A small image classifier, trained from scratch.
Model: 3.91M parameters, activation gelu_tanh.
Training: muon at rate 0.0018, 10700 steps.
Data: trained on single toy objects rendered from many sides on busy backdrops, 203450 training examples.
Rows from block 4 of a small image classifier, named by matrix and row number. Rows with one number belong to one neuron. Each number is 50 + 10 x the weight over its row's rms, rounded and kept within 0 to 99. All counts start at 0. After the name is the row's rms in percent of the matrix's.
Before each neuron's rows are labels from the 100 images, of 14848, where the neuron reaches its highest value: "top examples" is what is common among them. Only what is clearly more common there than usual is listed. The data: single toy objects rendered from many sides on busy backdrops. In brackets: how many of the 100.
# fc1: MLP up (model.blocks.4.mlp.fc1.weight, 768x128), inputs 0-127
# fc2: MLP down (model.blocks.4.mlp.fc2.weight, 128x768, transposed), outputs 0-127

top examples: from above (61)
fc1.212 085:43 40 65 45 55 38 51 47 64 42 51 58 33 37 42 61 96 47 47 59 52 55 26 51 34 47 50 71 57 37 55 38 47 62 56 42 62 52 59 38 51 43 56 54 53 56 39 54 44 63 46 54 43 54 60 44 42 34 42 51 41 50 47 50 40 39 66 41 61 50 41 60 47 62 51 48 46 65 49 58 39 53 60 68 49 76 57 50 41 72 61 44 45 45 47 62 46 46 39 44 47 53 45 59 53 51 56 51 53 46 53 43 62 66 33 52 44 40 48 52 60 55 27 61 48 45 47 46
fc2.212 080:66 41 48 66 21 65 48 61 50 58 44 68 39 44 57 59 44 65 57 64 52 63 31 54 50 29 53 48 48 46 44 50 42 37 49 51 30 60 50 43 39 50 49 45 53 30 47 42 39 63 52 55 57 45 49 54 48 47 51 40 58 40 50 47 48 53 44 56 41 43 51 56 50 67 62 44 60 49 48 52 61 54 19 44 58 31 46 48 44 55 52 39 51 50 36 42 46 46 28 49 40 50 64 42 47 62 43 56 56 58 50 33 78 48 62 39 59 45 36 38 45 54 52 35 54 59 52 70

top examples: from above (68); barrel (28)
fc1.15 109:48 45 72 59 42 58 46 46 48 41 36 45 54 57 55 71 43 36 54 57 55 43 27 67 68 51 35 63 46 62 44 40 48 63 50 28 39 44 36 59 66 45 40 58 47 43 52 53 57 60 36 35 47 41 51 65 61 50 45 62 45 51 50 47 64 43 57 43 54 46 39 57 74 50 62 44 57 73 50 37 54 49 45 43 44 47 45 40 42 54 47 48 33 40 43 58 66 36 47 49 61 54 40 34 41 61 61 48 53 41 36 66 71 47 56 34 54 61 46 32 51 45 45 54 39 46 48 58
fc2.15 126:38 43 55 45 63 47 47 45 33 51 38 63 64 57 47 61 47 52 60 44 57 44 35 54 49 70 56 43 59 50 55 59 52 45 48 67 42 49 46 25 31 43 58 38 58 48 42 58 55 70 52 53 53 50 48 44 58 26 52 45 59 56 48 52 60 60 48 49 43 56 44 63 43 37 52 36 49 52 57 72 59 68 39 47 41 60 55 48 50 22 57 58 53 48 52 43 53 31 64 52 55 46 46 69 44 56 33 62 35 40 50 53 50 39 48 41 34 41 59 59 43 40 52 37 51 34 72 67

top examples: matte (62)
fc1.200 073:55 42 52 56 35 36 53 43 46 45 40 48 39 59 44 50 51 40 38 36 53 31 35 64 52 54 46 53 64 25 30 51 48 53 54 42 35 36 54 48 54 54 58 41 61 25 54 35 70 55 50 43 59 54 56 50 56 51 50 56 68 36 59 48 70 54 48 42 45 72 63 56 68 46 60 66 44 51 52 55 61 43 42 51 50 43 45 31 58 58 49 57 49 54 64 66 47 59 44 43 76 40 35 39 45 38 44 60 54 45 55 57 51 56 40 41 49 43 60 37 53 50 54 62 58 44 28 46
fc2.200 075:42 54 51 61 49 32 44 54 48 62 60 36 71 50 38 66 40 52 29 26 54 39 39 49 51 58 45 67 41 56 44 50 44 67 39 63 49 72 50 50 59 58 50 53 48 48 44 41 51 53 42 43 59 51 48 49 65 44 51 38 41 63 59 52 49 58 48 36 47 57 61 31 39 61 38 34 48 46 36 43 57 39 76 56 45 32 42 61 54 41 41 57 57 50 27 36 48 42 31 61 61 54 54 58 44 50 56 43 59 55 56 51 49 55 46 79 57 44 51 51 59 47 55 37 46 47 61 61

top examples: barrel (54)
fc1.607 078:39 43 64 42 54 42 67 53 51 46 46 45 56 58 37 67 39 66 46 39 46 55 53 42 56 38 50 57 41 57 47 43 82 54 28 44 53 42 45 66 50 55 41 53 42 57 49 63 51 65 40 52 71 40 40 53 44 50 42 42 51 56 58 68 82 46 61 39 50 55 47 39 49 31 34 49 46 70 35 54 49 41 49 45 50 41 51 42 47 33 55 44 49 47 57 57 53 42 56 66 59 16 49 38 51 49 51 60 49 52 50 70 36 44 48 59 50 53 54 39 50 60 54 52 50 65 47 55
fc2.607 077:39 56 58 59 57 41 43 60 35 34 47 41 44 55 54 44 33 78 50 43 46 61 44 42 64 57 61 62 30 51 62 32 55 54 44 60 41 52 51 43 49 63 69 44 44 39 76 47 62 41 61 47 60 37 54 48 55 45 40 52 55 49 71 45 70 45 46 53 44 46 53 41 52 47 45 44 61 44 32 39 51 31 50 43 31 70 50 59 31 38 41 44 46 46 52 52 56 38 51 51 49 69 65 56 58 45 49 36 67 51 42 46 49 49 47 50 53 58 59 43 35 48 50 30 39 55 43 45

top examples: dumbbell (32)
fc1.260 112:52 48 52 48 46 48 42 44 43 45 69 57 38 29 49 51 61 49 49 64 49 62 52 45 45 48 37 62 59 40 63 26 37 55 50 45 50 38 58 48 72 63 72 47 45 35 47 39 44 50 40 29 54 51 41 36 46 56 39 61 50 49 55 55 61 43 48 35 53 49 39 48 42 50 53 31 49 54 40 73 44 61 64 53 50 64 37 51 27 61 52 53 51 68 53 26 49 52 37 75 60 62 58 50 66 50 41 50 52 47 39 43 58 62 61 37 39 44 57 43 56 43 44 53 53 59 59 55
fc2.260 114:47 47 42 46 62 64 67 53 42 39 38 38 40 34 47 50 50 53 47 48 59 66 65 47 45 47 53 31 53 48 55 44 47 55 39 46 50 42 50 54 30 43 43 58 66 45 58 47 44 52 51 50 39 83 43 37 59 48 43 53 56 36 35 40 59 67 74 61 54 35 27 51 58 29 60 38 53 51 43 74 32 42 42 41 45 45 54 41 41 42 43 48 46 49 64 54 56 55 41 48 61 57 36 44 64 57 48 60 46 42 53 38 70 46 46 65 69 38 44 43 54 51 47 49 49 47 53 46

top examples: dumbbell (37)
fc1.84 107:39 55 61 63 62 48 42 40 45 59 54 70 45 34 48 54 70 37 46 65 51 64 47 48 30 52 33 64 62 41 56 38 53 56 64 46 45 40 53 47 59 55 73 48 50 33 55 38 40 60 35 48 38 58 39 49 43 53 31 52 49 36 65 48 59 34 49 48 42 58 50 49 56 56 52 29 52 44 47 58 37 52 59 55 56 52 51 50 42 63 47 55 46 61 53 31 49 42 34 72 58 60 42 57 53 55 39 69 53 41 45 36 66 36 47 40 25 59 43 50 53 49 50 57 47 60 40 53
fc2.84 101:54 62 45 45 64 47 55 55 51 40 45 32 43 47 51 35 51 39 52 46 45 53 54 49 54 53 68 43 50 46 35 45 50 56 52 49 33 38 38 57 37 44 38 51 55 54 46 30 46 50 41 62 48 89 42 42 50 61 41 56 43 44 51 39 49 63 68 46 40 40 43 38 47 42 57 57 42 58 51 56 46 64 33 54 39 35 44 51 35 56 52 61 44 27 44 44 45 49 44 71 49 66 44 28 58 49 51 56 55 64 48 38 85 55 58 50 53 46 54 44 58 60 56 50 41 59 51 65

top examples: from below (65)
fc1.287 099:50 37 44 48 46 48 46 39 45 32 52 50 63 45 46 45 45 46 72 37 58 52 50 55 57 44 40 54 58 55 59 31 28 56 33 49 49 61 58 61 30 54 51 58 46 25 46 40 56 51 54 54 53 62 55 57 62 59 63 43 60 49 46 54 53 59 74 48 38 53 66 33 25 67 53 58 52 61 46 52 30 57 50 58 34 49 51 66 52 50 55 49 18 47 34 55 35 37 54 47 47 57 61 43 40 61 57 58 63 62 55 44 54 50 53 47 63 58 49 43 55 49 43 41 59 65 52 61
fc2.287 100:40 44 44 65 64 51 52 42 55 35 46 40 40 64 48 54 36 56 52 67 63 50 52 46 40 56 39 45 57 27 50 40 55 69 50 58 52 40 49 42 53 40 45 51 53 41 39 51 53 44 62 50 42 36 41 58 65 59 49 51 54 72 59 49 44 58 53 34 49 59 56 42 49 56 56 51 44 42 42 71 39 71 65 57 48 44 44 37 70 56 54 46 55 60 69 48 61 35 48 73 55 67 43 60 56 57 49 39 72 43 55 42 41 56 42 44 32 64 46 56 45 66 64 72 50 46 46 58

top examples: from above (61)
fc1.216 075:48 56 60 51 55 39 55 39 55 42 40 66 65 62 40 49 67 63 41 54 44 64 67 47 47 67 60 53 29 37 51 61 45 42 32 48 33 54 61 49 43 54 52 44 51 56 52 33 54 42 54 55 43 47 48 37 49 50 37 69 34 45 70 50 46 52 65 61 71 36 55 55 52 50 34 49 46 47 38 66 35 60 44 50 32 49 55 44 59 52 58 41 67 64 55 45 47 32 51 40 27 52 74 45 53 41 40 63 49 55 53 69 60 57 57 49 55 36 57 37 51 47 43 47 51 44 39 43
fc2.216 073:47 53 63 42 54 62 50 32 35 69 49 52 49 62 54 59 47 48 55 56 41 56 53 49 60 51 44 20 53 47 48 37 45 47 41 38 65 63 53 46 48 29 49 54 33 57 46 48 65 56 47 56 51 38 45 42 43 60 58 54 66 50 66 67 39 50 27 59 62 35 49 35 71 41 54 42 43 64 51 57 46 40 45 53 72 53 51 47 45 42 58 45 55 46 34 58 64 45 52 58 58 48 36 57 57 55 45 49 36 48 58 58 56 19 57 48 63 34 41 65 41 61 35 50 47 48 56 56

top examples: from below (64)
fc1.374 067:64 37 54 57 60 28 49 37 68 50 71 56 50 36 43 45 40 62 56 61 62 66 60 49 30 46 57 51 35 57 48 44 57 29 50 48 38 48 34 47 50 63 54 52 52 42 42 41 61 48 36 63 38 56 59 48 52 59 56 51 55 45 56 51 50 60 59 49 45 29 47 55 66 69 44 39 29 48 48 50 59 51 31 63 56 46 44 59 70 40 50 42 54 67 47 37 40 48 44 41 49 61 38 64 41 59 47 39 51 49 53 46 72 35 67 39 59 67 46 57 54 40 50 43 40 46 43 45
fc2.374 061:53 65 65 45 40 54 62 54 44 50 42 50 50 49 42 57 40 44 47 43 41 56 54 57 39 49 59 27 63 45 35 56 54 58 38 44 51 47 36 46 61 61 52 56 55 37 46 58 71 57 53 58 45 52 47 63 42 48 55 41 59 55 59 52 43 65 39 59 40 58 45 36 30 69 41 49 58 45 47 56 63 48 66 64 42 54 36 31 46 68 50 40 51 23 50 61 34 44 56 63 35 23 68 49 45 43 47 54 59 53 50 61 59 37 59 36 65 41 41 69 43 53 48 67 54 46 48 53

top examples: dumbbell (33)
fc1.244 103:52 48 48 43 60 57 43 33 38 49 59 40 40 61 47 55 54 60 47 31 68 31 65 47 37 50 50 63 49 61 57 80 40 54 59 55 63 52 47 48 53 51 46 57 36 35 65 43 58 57 43 82 49 55 39 56 32 43 46 49 36 52 58 50 53 54 68 38 35 57 46 66 48 36 54 41 61 48 55 51 64 52 48 51 51 49 59 61 22 51 55 67 45 44 46 48 45 37 63 33 45 53 45 42 53 37 44 52 56 63 46 52 45 51 38 43 42 49 51 27 51 51 58 60 45 67 58 55
fc2.244 108:51 64 57 51 46 54 44 29 68 49 46 57 71 47 55 52 51 33 51 49 48 44 44 53 55 36 49 69 31 40 59 45 48 47 42 28 47 43 37 43 55 32 45 46 37 30 53 49 53 34 43 61 43 49 54 61 53 51 33 42 56 27 54 42 70 46 33 56 42 50 65 48 62 62 57 64 53 47 51 53 77 52 49 34 45 59 47 59 63 43 40 46 54 45 36 56 42 65 49 58 65 35 48 59 47 40 56 49 41 44 34 39 58 36 46 43 54 48 49 47 65 44 67 52 39 38 50 38

top examples: matte (71)
fc1.445 097:53 47 49 54 56 50 42 49 55 39 41 34 47 36 70 39 60 43 75 45 55 28 39 63 39 39 55 62 35 42 50 50 46 53 47 45 39 49 51 56 46 47 45 48 48 60 49 44 52 62 47 74 65 48 60 35 48 56 69 62 31 52 66 50 44 27 59 51 60 65 42 60 44 47 49 66 49 32 63 46 48 36 37 53 52 47 39 44 46 69 49 45 46 38 58 52 25 52 59 69 38 46 49 48 42 59 54 34 56 55 58 48 46 40 56 45 48 46 44 47 50 35 58 75 61 47 56 49
fc2.445 096:54 62 49 59 31 30 69 51 62 59 48 56 65 40 30 49 44 60 47 56 59 43 56 49 50 39 52 34 41 50 45 36 28 41 50 39 49 47 48 60 60 53 52 56 24 65 35 48 46 36 47 53 62 39 45 53 47 70 34 66 61 38 44 58 34 52 50 57 42 39 40 57 38 62 41 39 66 41 45 51 55 53 55 36 53 52 43 35 53 38 43 61 49 61 49 58 42 57 31 44 37 54 57 59 48 70 60 43 50 63 52 53 53 46 62 74 60 49 63 50 60 48 45 45 65 58 51 54

top examples: from above (85)
fc1.311 099:39 44 38 41 39 54 56 69 29 49 50 55 61 30 48 40 55 42 43 51 65 43 55 62 59 51 55 68 42 61 41 65 50 38 46 49 36 44 42 43 65 36 49 36 36 52 39 44 50 57 44 41 70 55 45 66 71 46 53 32 49 37 64 65 42 51 71 40 54 51 50 59 57 43 51 55 49 51 43 65 54 53 59 60 48 56 54 50 65 50 65 52 49 32 50 50 69 39 62 30 44 49 45 50 43 65 50 41 45 47 35 49 57 49 56 44 51 54 23 69 66 43 35 50 52 46 49 46
fc2.311 112:45 30 50 51 52 42 57 47 59 57 43 49 50 45 41 48 65 51 42 55 43 67 54 51 55 51 31 63 60 53 50 57 40 48 25 44 58 64 54 52 41 56 60 45 47 47 44 36 36 57 35 60 36 35 42 46 43 36 66 53 39 49 48 57 47 38 46 68 47 55 56 50 56 55 56 61 49 44 45 60 58 51 39 50 25 48 69 56 47 40 66 45 40 72 51 50 36 42 69 58 58 50 54 63 68 41 46 54 38 55 48 41 36 37 51 47 53 38 59 62 64 42 67 57 44 27 61 72

top examples: dumbbell (30)
fc1.96 139:49 41 61 27 37 43 48 41 36 61 44 81 67 57 40 42 49 55 51 37 43 46 47 53 36 67 67 45 43 62 56 58 42 40 42 57 52 49 53 44 36 48 45 57 50 62 48 47 50 26 41 39 67 52 47 42 52 57 56 58 48 43 66 54 48 49 66 42 56 47 48 50 38 66 48 39 50 60 45 47 51 32 65 65 56 57 48 39 48 66 51 73 50 52 38 49 48 33 39 58 67 48 53 63 47 46 41 62 53 46 45 66 29 51 65 52 50 48 54 56 52 31 47 60 45 30 38 55
fc2.96 134:48 56 65 51 60 54 62 42 59 65 49 44 23 47 35 45 64 57 49 59 44 42 54 52 61 65 49 37 37 42 61 60 55 38 59 32 34 50 50 51 45 34 45 41 64 47 46 47 52 59 52 59 43 65 35 55 59 62 45 61 35 65 61 34 52 41 68 61 56 46 44 42 49 38 47 53 48 51 50 61 37 52 64 60 51 32 54 57 49 45 47 57 62 54 43 44 43 58 54 27 45 55 57 27 61 35 50 49 48 66 53 46 51 48 62 70 58 57 52 38 45 74 53 57 56 68 42 38

top examples: metallic (79)
fc1.714 048:55 55 54 57 35 58 69 38 49 69 50 52 59 45 62 62 60 56 35 42 60 36 49 42 37 45 58 72 64 43 46 50 64 49 63 43 65 41 38 48 43 49 49 55 63 31 61 36 52 69 62 55 41 44 20 49 47 50 49 52 47 52 45 51 52 30 52 49 42 36 43 46 47 43 34 44 51 45 61 58 63 48 44 53 46 46 59 58 51 50 59 42 58 54 45 43 45 69 35 55 33 41 62 56 52 48 46 53 67 52 50 65 52 74 46 64 34 51 54 41 38 31 36 49 41 38 56 41
fc2.714 045:36 41 50 48 38 50 50 41 55 47 48 47 32 34 50 67 51 39 53 63 33 56 51 43 42 34 50 45 29 42 52 39 49 33 58 54 42 32 59 37 39 68 36 61 62 45 30 55 55 45 18 56 41 55 57 36 64 61 40 44 38 35 58 47 48 55 54 50 62 61 46 44 63 41 62 52 52 65 63 33 61 51 42 55 38 46 25 58 49 46 49 43 49 54 52 51 71 54 49 59 66 45 59 45 46 46 53 46 46 56 58 51 33 42 56 41 45 59 47 57 37 47 42 34 57 42 48 41

top examples: table (33)
fc1.611 097:57 56 43 33 51 65 45 49 26 50 34 53 49 33 51 43 63 51 54 49 48 40 59 61 44 43 58 55 39 47 53 36 60 38 56 37 56 62 63 62 48 42 56 54 47 54 58 49 30 28 40 52 55 52 51 45 45 48 38 42 33 55 60 51 59 52 49 55 62 23 49 40 55 61 60 52 69 55 38 56 45 56 36 34 60 71 38 47 59 51 53 53 58 66 79 31 53 52 55 30 41 61 43 52 47 49 62 36 50 45 38 53 42 61 63 46 41 52 60 40 45 43 52 48 57 48 57 65
fc2.611 106:66 52 47 47 60 47 55 47 45 72 20 45 41 42 47 37 74 50 53 67 56 63 50 44 50 38 33 48 52 54 54 62 58 56 39 64 52 59 46 48 45 70 48 51 37 59 47 47 56 68 56 60 72 53 48 48 47 46 54 46 28 51 41 31 49 36 55 51 45 57 50 59 49 41 49 43 49 53 41 40 53 43 39 37 27 59 50 44 46 64 42 32 44 59 56 49 45 42 42 48 64 32 55 62 60 52 43 69 45 30 45 44 49 48 46 46 67 53 43 67 46 46 52 30 34 44 52 48

top examples: from above (67)
fc1.674 074:69 57 60 66 67 39 40 49 34 51 48 53 52 36 44 54 51 39 48 54 45 54 32 62 42 23 45 55 64 68 42 39 48 51 63 36 32 48 49 63 42 41 49 51 57 45 39 63 38 48 48 51 48 52 44 53 43 37 52 52 33 56 58 68 42 41 57 51 53 56 52 53 49 48 69 46 44 65 45 50 33 53 59 70 49 58 36 53 66 78 67 54 59 42 39 51 47 53 56 51 52 44 46 58 41 47 42 29 55 45 55 42 48 38 59 41 51 60 60 55 52 49 63 35 65 67 44 31
fc2.674 073:55 38 47 56 46 46 46 43 72 53 48 49 43 56 56 52 67 67 48 31 54 55 55 48 52 41 74 52 49 50 38 63 51 49 47 46 54 48 32 44 43 50 55 44 63 56 51 55 55 50 31 61 72 63 44 39 60 57 53 52 25 67 54 33 41 50 41 61 54 58 51 53 52 41 37 43 51 48 36 54 49 62 37 55 45 41 37 49 50 53 46 47 61 59 30 43 67 61 46 74 48 51 60 46 69 49 34 70 48 63 50 43 48 17 59 45 39 53 33 58 47 54 54 49 50 44 59 50

top examples: trophy (31)
fc1.68 056:28 46 35 47 50 52 45 47 44 68 62 57 52 63 29 54 68 47 30 34 56 42 54 45 55 36 68 50 51 43 55 47 35 51 57 51 44 59 37 59 34 39 64 57 36 42 58 52 43 57 41 46 63 60 42 40 35 57 52 49 41 45 48 56 52 40 64 61 37 54 61 44 24 59 76 39 68 50 53 53 65 52 46 48 40 59 61 58 38 40 55 41 52 44 37 57 46 43 43 58 48 44 58 57 48 56 60 50 63 47 34 46 49 52 58 44 21 51 61 48 63 54 61 36 45 54 53 43
fc2.68 060:61 48 54 51 59 43 46 51 65 36 55 48 66 62 52 47 72 38 41 38 44 57 63 36 54 40 47 55 47 61 60 49 50 86 54 65 71 49 49 43 58 57 44 44 47 47 43 56 35 39 49 39 60 44 53 46 54 56 45 54 42 40 47 42 48 62 40 36 38 54 46 67 60 47 43 55 44 35 42 57 56 48 57 67 59 39 44 39 57 67 23 47 53 64 40 39 35 59 59 59 46 53 60 55 63 39 61 50 42 69 62 60 62 51 52 44 36 68 41 38 37 49 57 43 44 46 55 51

top examples: barrel (26)
fc1.569 157:52 68 46 51 47 37 58 58 53 50 62 52 58 52 48 33 15 53 48 51 45 39 44 42 64 51 53 64 43 51 67 49 66 21 57 37 58 51 51 50 46 47 50 48 60 56 52 52 53 43 72 44 76 43 41 50 44 22 54 50 48 47 54 43 76 54 57 46 46 64 68 55 63 48 49 50 50 44 35 48 47 55 40 53 48 62 34 55 40 44 54 54 45 47 49 54 54 48 58 60 45 28 48 43 43 55 39 48 40 51 42 68 37 64 38 53 49 60 52 66 46 57 61 60 62 50 50 34
fc2.569 151:41 51 46 42 40 46 40 69 53 42 59 38 38 52 44 46 33 54 45 47 45 57 52 32 53 65 63 49 35 59 43 64 50 17 51 60 40 55 36 52 46 52 42 75 45 47 62 40 63 37 59 43 57 38 57 41 71 55 32 59 59 56 49 65 54 59 60 58 43 44 67 62 55 53 50 58 54 50 67 51 34 51 67 53 49 62 49 42 34 52 49 50 58 38 54 52 63 43 43 59 37 68 37 47 45 46 56 47 48 59 57 47 49 54 37 45 68 65 41 44 60 35 57 49 45 48 49 70

top examples: matte (71)
fc1.169 154:50 59 37 54 49 46 68 47 37 44 60 56 46 51 31 59 46 47 56 42 50 36 49 34 51 46 37 62 40 45 63 50 61 55 56 47 46 48 41 54 45 61 42 58 44 52 60 64 59 44 49 61 47 44 39 59 46 46 41 62 42 65 50 39 45 44 31 51 53 50 59 24 48 56 48 30 42 56 47 33 57 52 46 35 40 63 61 52 41 69 67 39 68 52 52 75 56 51 62 49 48 66 44 66 61 41 48 21 44 40 48 50 56 55 56 65 38 57 50 53 50 39 57 74 43 42 53 65
fc2.169 147:52 60 44 49 46 39 52 55 20 65 53 69 41 66 29 47 44 61 61 22 41 59 47 72 57 43 69 43 44 42 56 51 49 55 69 65 44 51 64 68 58 58 64 59 51 45 34 57 43 45 53 49 59 62 40 48 51 42 37 43 59 42 41 55 49 75 57 54 50 39 40 42 62 48 45 42 52 51 41 56 54 42 46 52 60 40 46 60 50 58 46 55 63 56 61 55 42 47 54 33 30 38 42 51 31 48 61 45 35 42 44 40 61 45 51 50 51 57 52 52 55 43 58 68 45 37 51 46

top examples: dumbbell (49)
fc1.233 080:52 36 51 65 52 55 51 44 58 47 56 28 44 40 54 52 43 41 44 64 56 70 35 47 41 33 22 47 42 33 45 36 64 42 72 38 61 46 51 59 48 54 43 52 47 50 45 50 69 61 33 54 29 55 51 60 47 52 30 55 65 56 51 54 46 48 62 53 49 42 59 46 60 45 61 54 46 35 55 49 56 42 32 50 50 45 72 60 48 46 51 71 38 65 52 44 57 47 40 61 44 46 32 59 49 60 47 44 51 48 38 44 73 62 60 50 43 53 44 62 45 63 42 62 37 44 47 54
fc2.233 079:63 51 59 39 40 43 55 62 49 43 45 54 51 55 40 41 48 44 51 46 53 36 55 54 46 52 56 34 61 47 48 54 57 59 51 42 33 58 64 42 57 68 39 50 61 60 62 46 60 57 47 58 34 81 29 41 63 39 52 47 59 48 24 42 44 53 57 50 49 44 38 51 48 29 49 60 51 44 68 62 44 62 61 47 48 48 55 45 43 50 46 47 41 43 63 33 35 61 48 53 56 51 49 39 46 47 37 69 53 49 24 38 61 47 76 58 53 34 41 51 47 42 37 31 49 37 49 44

top examples: from above (63)
fc1.249 128:54 48 68 52 46 38 42 54 49 50 67 46 49 56 55 48 45 45 21 53 38 47 52 65 27 58 57 45 37 39 53 57 37 66 49 41 52 53 28 52 45 56 52 56 51 27 31 49 56 58 61 56 62 62 78 39 56 54 51 41 50 50 65 55 50 36 49 45 42 52 53 53 48 45 57 75 47 42 51 57 45 57 45 56 52 50 47 56 51 54 50 56 53 45 43 40 44 52 16 56 60 66 60 58 51 56 60 49 48 34 70 41 57 57 40 49 41 59 53 54 26 64 53 46 56 53 31 48
fc2.249 111:28 72 51 58 58 61 42 58 53 58 43 44 53 59 46 49 48 55 60 45 50 65 61 61 38 20 66 59 46 57 65 57 43 56 55 49 48 47 44 75 50 56 44 52 50 50 45 46 44 55 39 53 48 49 56 55 63 53 48 44 57 70 44 39 53 56 51 46 46 46 58 71 54 50 55 48 28 50 51 49 51 35 48 38 46 41 49 49 52 47 51 36 55 28 38 59 55 75 47 46 38 37 49 52 29 74 58 59 51 44 47 40 55 37 63 53 36 36 40 45 68 65 36 49 47 38 59 59

top examples: table (28)
fc1.455 108:37 53 50 45 47 51 74 66 39 53 52 75 69 33 48 47 65 40 42 55 62 38 35 26 61 44 43 53 40 54 41 54 51 49 40 41 32 62 47 46 47 56 55 35 53 47 53 46 48 45 60 55 66 60 56 66 52 52 59 58 63 45 68 79 50 45 57 50 59 64 29 55 36 52 46 59 43 43 50 59 47 51 47 69 50 49 49 60 45 49 61 53 49 51 46 56 43 45 49 35 44 43 44 54 39 53 61 39 59 28 31 55 42 47 37 49 40 43 64 67 50 47 46 39 61 43 43 51
fc2.455 117:56 40 36 61 56 58 67 44 73 54 51 44 41 43 45 59 47 59 42 39 50 52 59 36 46 42 45 44 46 34 44 33 47 61 35 64 58 46 43 47 44 38 54 39 47 52 63 44 50 78 44 37 51 51 45 55 40 47 34 60 53 63 61 59 66 55 35 64 51 55 57 53 38 58 51 70 43 49 61 64 50 52 65 61 38 72 45 50 53 35 35 51 55 52 53 54 41 46 37 40 67 56 47 55 47 39 57 39 41 51 45 65 45 34 47 69 49 29 36 53 60 48 42 47 44 31 52 40

top examples: metallic (62)
fc1.49 131:55 58 37 51 50 68 55 52 47 61 66 46 64 38 45 52 41 36 55 39 70 52 43 41 57 63 59 57 59 64 68 34 61 45 47 42 40 57 40 60 44 48 42 49 33 62 42 54 28 46 36 61 54 45 50 43 41 52 56 45 40 63 42 61 34 47 57 54 50 42 53 60 28 42 36 45 62 44 57 47 46 59 50 58 49 36 53 77 43 43 54 51 70 49 62 48 43 45 41 35 51 41 51 50 54 74 36 30 44 62 36 55 49 46 66 66 39 33 51 59 47 55 48 54 53 55 45 56
fc2.49 140:49 36 42 73 56 43 57 44 53 50 63 64 59 43 49 62 51 54 35 60 31 31 39 43 46 47 50 48 60 31 54 62 51 74 35 63 52 59 59 55 54 42 51 57 40 66 33 46 47 69 41 40 55 42 49 45 65 40 59 41 30 67 53 49 47 43 61 29 43 66 50 63 50 55 54 48 51 52 47 46 47 54 69 61 47 31 55 46 58 41 41 52 42 41 56 55 45 51 42 70 70 54 46 60 45 40 44 56 54 30 58 57 56 37 62 44 43 53 43 50 55 52 46 43 57 65 55 69

top examples: ladder (52)
fc1.670 120:56 60 51 64 33 56 37 40 36 35 29 54 53 39 58 66 46 50 49 47 40 56 50 57 40 54 46 32 66 38 59 41 49 43 48 51 55 49 63 39 43 70 37 44 44 56 36 58 37 55 65 57 54 58 47 57 53 55 47 50 50 52 55 64 48 40 52 39 65 59 44 69 46 53 65 64 27 53 43 75 51 47 54 54 45 54 48 47 47 44 63 70 38 37 43 52 55 52 62 38 70 57 44 55 45 59 32 39 64 56 53 24 41 47 42 46 41 38 55 58 58 57 51 52 43 45 30 61
fc2.670 134:38 50 34 51 72 45 38 47 44 49 66 47 34 51 58 63 52 44 33 39 70 48 48 46 61 52 42 40 45 55 49 37 42 54 52 58 49 59 48 40 37 64 63 48 47 44 41 38 60 60 65 55 57 53 69 37 48 57 56 34 50 48 61 51 56 68 29 49 56 44 49 60 61 47 60 54 46 62 55 52 64 52 55 50 62 39 36 48 37 61 41 24 70 52 48 43 62 46 62 44 47 49 41 36 48 70 56 58 28 49 56 57 46 33 43 63 58 58 47 51 41 59 54 59 42 44 71 40

top examples: barrel (25)
fc1.38 109:59 47 27 51 65 42 28 66 63 48 41 65 46 29 45 53 54 42 51 54 53 32 47 59 59 51 60 63 28 34 56 53 36 59 59 42 47 56 57 53 58 48 57 46 55 49 53 35 51 51 57 68 47 55 69 53 31 38 48 54 31 44 45 59 53 65 50 41 67 47 55 46 32 35 62 31 64 45 48 44 42 46 43 58 47 37 46 52 54 63 58 63 62 47 63 45 47 67 46 48 44 49 56 43 52 40 64 55 75 42 64 48 36 52 29 35 55 52 52 54 47 47 52 48 39 48 49 49
fc2.38 109:46 45 44 61 44 37 21 51 58 43 45 58 39 42 50 53 53 51 59 48 44 68 54 53 40 31 47 58 55 41 48 37 54 39 39 54 50 40 39 33 47 52 41 38 27 67 37 55 52 49 51 63 58 38 26 42 27 58 44 55 60 49 50 65 46 56 36 55 49 32 73 37 45 60 36 47 67 33 49 45 40 50 50 56 31 35 62 57 56 41 49 48 62 61 64 48 40 35 47 60 42 37 51 48 52 49 50 60 52 50 37 40 42 43 40 43 45 42 56 59 49 59 56 51 49 46 50 29